Weights of a small masked image model.
Model: 24-pixel images, norm batchnorm, activation relu, depths [2, 2, 5, 2], widths [80, 112, 176, 256].
Training: soap at rate 0.0016, batches of 256.
Data: trained on made-up ball-and-stick molecule models, 195000 training examples, 23.6 epochs.
Rows from block 4 of a small masked image model, named by matrix and row number. Rows with one number belong to one channel. Each number is 500 + 25 x the weight over its row's rms, rounded and kept within 0 to 999. All counts start at 0. Numbers have three digits each. After the name is the row's rms in percent of the matrix's.
After each channel's rows are labels from the 100 images, of 14848, where the channel reaches its highest value: "peak on" is the class under the peak. Only what is clearly more common there than usual is listed. The data: made-up ball-and-stick molecule models.
# c3: 3x3 conv, stride 2 (model.blocks.4.c3.weight, 176x112x3x3, each kernel summed), inputs 0-111
# c1: pointwise conv, stride 2 (model.blocks.4.c1.weight, 176x112x1x1), inputs 0-111

c3.123 103:531504491511493534453522503474459494534540516524469507492496515471477477477504510472453449544467527464455483471517525487558529505525449520517494449491504465532501501490482496504544465538477501497484480482541494491474487511539516522462479494513461528523495532506512493478534524531493491466507472497503525518516479484473492520503498509474
c1.123 099:513491468543535511504568495497514506510464518494517476486479516510486490483478489519461498519466557451519475470496526488571505511499480513514503496465482505507520462489525506501555509499485486466511490502505475493461484503477503526472515486524493530483470497502492503463498470534500491455470446496456527529514445491460466527483485529503
peak on: white ball

c3.132 119:516471533527500532482505495511544509544490508485463478498503485491546491456511514491482482512480505508486488505490518565497494466498509549500531483482444542510490505523504477517477502492459461518503491501523472548541467538510552482537473478509579493516545489495480548511484528478477496497488478522489502490523470482500489508476532504505
c1.132 103:498469519539513516473471507462495477557494502512523511495486453480483515464511497507483473516500494495466490493519513506491504461484511519505515500479490526526512512497523495486474484517542480535489487489486495542558462528509506503556497495484562457508469482487445532504471525475492504480499445527524487457553494479461517477468548499502
peak on: white ball

c3.66 103:488488510531520483501566521551533480497504525493463533481473500481528503504475489489491503516502536498495466560530506501518515527513462514507478498500523483492527496474473519455488494512530503484496472490496489525525513504515502520504508488512500514483499481508545436529489474477573509525507470473527487463556464540544466537539515491510
c1.66 099:475488492547486478520528542537503490504499500502492543456484536489518441489497483500490504512504536503493469550485500532532467507501474514484496510460527505493532485482462506451495500485501464430465504493476465520516520500506487484487546490481510497520497499504542490553491492499537479472511458437467477511519493503532476535492467476505
peak on: grey ball

c3.100 098:501503527509512500490481547469495488504503464549508488482533440502495479550511511477483534490512520514498506471566490522506496504531522518517496496537522425502492522515503481506529475506475500506518467478489483490512488559510477523531502475493525499483510527490492584495497545494546516453496495536460493463476509520485478489505486479508
c1.100 080:472500504474495485481490518454510510507522451516524518508504487495494504521509508528501512464487548501490486466542487542555501508498520502457511549526565465481529484497500463494508473559493502519530489480500490502514511499516467511533536461479524489503527564506509555494527531515507519458472509498505493505484517518462496517438523485510
peak on: white ball

c3.72 115:520409540497519477523483492478498465495503521474477509501485521509492495507486461476502469466526526490503493447537491490524484498520555515493547493482518491521515529518501505448510542507476496515511503490447514500491497492482484496478554495505477546496528560466481482513486466502538472534511522546492489503475505474534523519509474507507
c1.72 103:535437495473526480537473486485450490489512530487477490509476503490529497493495482502499497442519546498505491450519495489512505514536548527518557522491525488489518545507514523481515498507472484537503526481471518518494462481506518507502563489526468552508519515504474484551478501511500451532523534520522498517490520490530478512524468481522
peak on: red ball

c3.48 102:497464492487493495477493480528502466504558491474510502538468536510511463501494462493457473479505486483548501492529518502484500514507492523526539483481507446560533543505495507454594472502483496488529487483535465517497502532511500516487462508507465486506535494520521479496495488479534498466458529503522487519490488458465497493481499510511
c1.48 109:522475514528500489499444467559525463518513489472537530473465468533495460512484441532490483460517479470502494448500481491478483518518483524527516473470490497505511503513513500470558494507454498498507498495529471455490521537528471527484461458512514511502539492507533479480509500505527486479506491468519473512509466484479523457466487504502
peak on: grey ball

c3.122 137:511502468509538507470543523552509508507496514488492501489479483493488492509494518509510517531492492481520520506474517521451519460511516506410538576489471497511511445478517482506560497503495524507497523493509508491509528441512491495517448527483474537475490467495479472503520469505447469494493507494521496474529520513526488470515503483515
c1.122 103:502483487525516502496547544527495465496484494465477514485438478481487470499501488499523498501487466500517499501526516494484497482468531475460498544495455485504485469499492455508534499510509505492514516466536524537467512447509470496504448497509471549458497488530472493486508470504442459454435493476507489470490498506538478468503488496504
peak on: grey ball

c3.60 097:455489492463449484530474472518486460479509428515453528542470467525519491504492491517520484459492508504455529485467511497506521511495520488481513512543484516477449473481492486524500509510489499514469493478480502472467513491512504469475508539441500511473500480536434496531499488527482495480512522535490492531518481518493510518510471481545
c1.60 101:501505481459413520500471541497482493492486540480517475518541485471517474476478481506545498508485515467509516482509533505498500525477500472477468506503454503475476476504494455458476533518481447473474470484486500480470520490480477465475494507406496497464472502500521512499521482524471498521496511464508488505477482508517490519481485473516
peak on: grey ball

c3.2 131:498521505483511472474501451470518474517501480498510508462478489470506486478525509588454521498535507516509508494533512501488514490444494494494499521519501527502518502529507506495508552533503463500483520492457506474501551509512549538504474483581504506460492529493467524511473485507495503506462487494498537519475513523527530533540479484525
c1.2 115:509487489462509493524509470471525490494484506496474513451469504420500499500496490570502528503519478504546495478507513481467469483436501495502498508498496509501510479566499517480503539521516461471502490490477496476475525476515546542472467473523488497489513516515504511490465481518505501505445491478464499539495484509516502529569481495472
peak on: red ball

c3.175 124:482519451457439487489476564496517493498516501499473515522449495494522527554495482486512523503538482482472482517499473506534489513464517483517527539531502502471532485466477488511508491508471502483517489497473529494509520462520543445474496512504471458480500455513513491487498489494523512531521471470488514475496483492509432527518504446506
c1.175 130:500525463461516475406477509524443481502486446519489509494512469491504510489453511510539530536553487482503450521508470521549480492511509466518481536512540540482491506488478497515489490489499530468504521482470499509506529483482532428485501544513492483497488488507522508486469512512479503506496490472527516488511497510512478464479508493506
peak on: grey ball

c3.65 101:478432476468537444493497520493493478479511557496503528511487494521513474515483468499487489502505517472502509530532493535548516484497561488484496530464476483546502483484492524526502470513481502482501462501474502483467480427466514508479520495480459506509535513527489488527488466531499520535477508493548519485509500477498454536502505493534
c1.65 098:460439485480531463451521511512465486517499514502492538474497530535483478525493505514500481454472489462504511513530513527507514482511558504499517546481489477526496542433525518529537463527503522486532525509490505484486503461501494517491533496514503506498516526498459520496495505496516537498467520533567494490522472483456465530515502505495
peak on: grey ball